config = dict(
    dataset='songs of 200 made-up bird species, synthesised, often over outdoor noise',
    time_shift_ms=100,
    input='mfcc',
    num_classes=3,
    num_experts=8,
)
Rows from block 3 of a small sound classifier, named by matrix and row number. Rows with one number within an expert belong to one neuron, the router's apart. Each number is 500 + 40 x the weight over its row's rms, rounded and kept within 0 to 999. All counts start at 0. Numbers have three digits each.
Before each expert's rows are labels from the 100 clips, of 14976, where the router gives the expert most weight on average: "top examples" is what is common among them. Only what is clearly more common there than usual is listed. The data: songs of 200 made-up bird species, synthesised, often over outdoor noise. In brackets: how many of the 100.
# router: router (model.blocks.3.mlp.router.weight, 8x256, trained with AdamW), inputs 86-171
# up: expert up (model.blocks.3.mlp.up, 8x256x256), inputs 86-171
# down: expert down (model.blocks.3.mlp.down, 8x256x256, transposed), outputs 86-171

# expert 4
top examples: reverberation (69); text has "room" (69); text has "reverberant" (69); first syllable: steady whistle (46)
router.4:507496423488470552469526588472482494514491450509571505519547428518585538608494541497498480478497465516494527410583491497515427452552555436497451523444492475484461403457462531550571471549450498440486492457423447496470396520491495536553522517501556498471460453
up.4:550461448518581453452498478502524517516513529536511498465525459543531510481574490463415501520523566455536480461529494479432523452525569519514491495503520527544490517415473527501546521484447500459513497495477519510456573520505556411547533557510474471511494605
down.4:515442464485497487502487514520556500453520520511469534458562500532493429474467499459549556529482450500538476484462440554494569452510504527483498502457619482494542544544517465419484462546535478520517570484559478533476517480502486523502588546615478513514514486
up.5:456416554500538476473489509527469544469452532438516512521515593512475414524487525474527534493519577465491526489557486531510430467469489514499430487581485505459507543478577468592509476518463539529417488529494482495449550491457495507535472493534506474518518435
down.5:454538624557465515451465466536572521530589487570498486549485549481483505491515487511546482483441464504426489473450520448518484466548452540515455535473473513494485477526554516511454526468477531483525539510520560515427419516548502532521513450454563505446494494
up.6:510565555500541531514542482488474507434536504469505499533573506560515497539553505551526542476454519487508455489546521473447552486559472559482521441532458521519527430527528455488477544468511467498482520529504454493503486442511501537482514551471521545577443491
down.6:520505491486529521501548548505466448389525558552523521509494567491530444524507545471471549493524445505525500483497517458504511526571485466501503524545440452479491510526516489520508487512454503526525443473477426503454544491481502449444422542490442477574548474

# expert 0
top examples: low song (100); reverberation (97); text has "room" (97); text has "reverberant" (97)
router.0:429513689508517467486505473551448510504597425460543560505492482505465456547452505524433497500516424482585496494490514409475531478529513433522430488499546444454451498478558404475509463541483483512457536489478502497527531508477480501468513414538484527574583593
up.4:448517496569464495495515498456517538507567495535558498515458441517581497517477480510506493502459452527555499566435517475542490524406500492519473523525471485499467514481485508545452517431488470500494484494675457471519474523474473516468505426556579437503524485
down.4:480519446485460546557501482488502549473482490519528459459482511538427460461541532471488485508502502544551506489511448510533488607504461513542513546522459539479559444458480472491512479476542538505474521482452530488603506508465572571545549440499504523471483587
up.5:458567604498500519503477435548488446520496548446541529405489568505481473520485490507480460477542469483505530407477461603558522452458487503491446518485561509523518467485516415589537509468454510458504492548501447537489460466546486541474481518566539510527530502
down.5:532496477540499534516534530567452545450597520443535520566475410538467464444503495555587426476431465469552501552493490498586552444519581477490492512536489479467528493530553522516509433485496537501509518504503507498518459468542506541493479571559504518506397520
up.6:520486561523460520498531534506512466492513484429463493597543586512569538439513483474437509484522499461475484546551478439489497493531516478469556549566511512533548542464528501361517420568525554522507485541520493543586469539439485531509426553520590484457482444
down.6:503595499540557489505521492494525448509551513531464541480521480514486529455496539425412570502422508461470488540500490517445451566483490511497483523550508499519480519590547464474459593541523573483504554540509564501410450528493439542544453521485528501541492581

# expert 3
top examples: rain (51); high song (49)
router.3:484444537525495466588520481474481458506460625524518493495517525507513568473541556470499536550532515481525457442481487506469504472533519496497531498526479519506525536528495460543511543485516535548493530519526425456499657478434551550535502514542474514482555455
up.4:594523499441481516489522466541528465522404522495418510500523536544510460464446506476494491435498487525557583559398489479585463416386477514501497448527460500468464446556451527437553474440506507484561436481506472505457564497510497531485493528415530471544538600
down.4:528445489542476487487506442588395542590423480460487528496456484481497440592489513492437522412561496493503576507479536487486467499498453481452476464510478463501561550500492459522501449519460469496492486512512537495567462533549491540445519553578511531534504568
up.5:518487498556501523567518453548429525541482492482440471476535471504530585560395484535525540536490580537518549528471483530525433576465541460466436499518535500490487427467521470485486478520523492475521403382474506487473515508547512487562498472595467455482505438
down.5:494511472560495545522436587475486472526488494495544544521426519436488482538454461485536561457588540518469501514452504461516474500456547420494464496538468477489437506505496486549568514474473487550481542556484477405530498551525481497501514425492519499472480480
up.6:519384437487482508508451476489451555548480529515481500518494524543562546481553516480466471508470560456535463482580495551488496482597452510469468496458520504517503545532506465483480498537452437491502466544561493473526431522530478470511472518473533444450504455
down.6:491548493490585520481497519447483468517456523468504503484480490534512461449458502448510497472550486441550520529478504462517519458576507540508491493480541454515478480429485538532485419515494504545554557543507510487472491501513533493527502531672522542514423465

# expert 5
top examples: high song (50); first syllable: steady whistle (36)
router.5:533541470431477489428531523578543426471473515553455514462547529473553523520419483491431423476500522537489533509460530518460517480473463504476493506511491482508428545488512464477520505470489550474452584532476513486507461538555467432491494477466508584575475515
up.0:536455565567504485428428540458525522502520465595465516586553453489434437477536507431583515514490542511517505556566497442464508492540536526534551490518583505585459531434533493612479520509508477536478575481527479425499462468489464514402470516525511496539507468
down.0:502478390548505516470502491507523489523473536473488478466489552490468530548489559499520515500484548568450456535507484469514507539510515487467516463548516457485476494527530508549493532469482550530515490516435498494539469480517483524484483526446549523438514492
up.1:508462590472500545495606496545456511494566497448466554494504492508547479554488490558560501513585452512515490507563497446418532486504476566537501492500492494412543479562520459627482492493524511548522516547476474488488466416517482547519478476598519536410531530
down.1:541476483444481481521520542530484489539558548460539456554516538494495504455527546542438409435621530513465547519526500463468483527405545499503490454506501461496479502504490512581515472462467508545508515479541474501596435516460496532489510447600536453520503522
up.2:489486512517478482554496462464483544482522475526470501515487475513510587572510508467586507454493468557421434506488463493569527507444506548497537506576582457469470577483509499455540528475475537473544531480533462475483502454554454464467494502513469508579538474
down.2:505487548495487560513500473541513486503442470566512509487491554502523520510487504518546600486601527496480483474524499571514512513504484489500482535427472448500473510496510510487500524505483505484516479460500550482535487497489524476480506444565508465531540490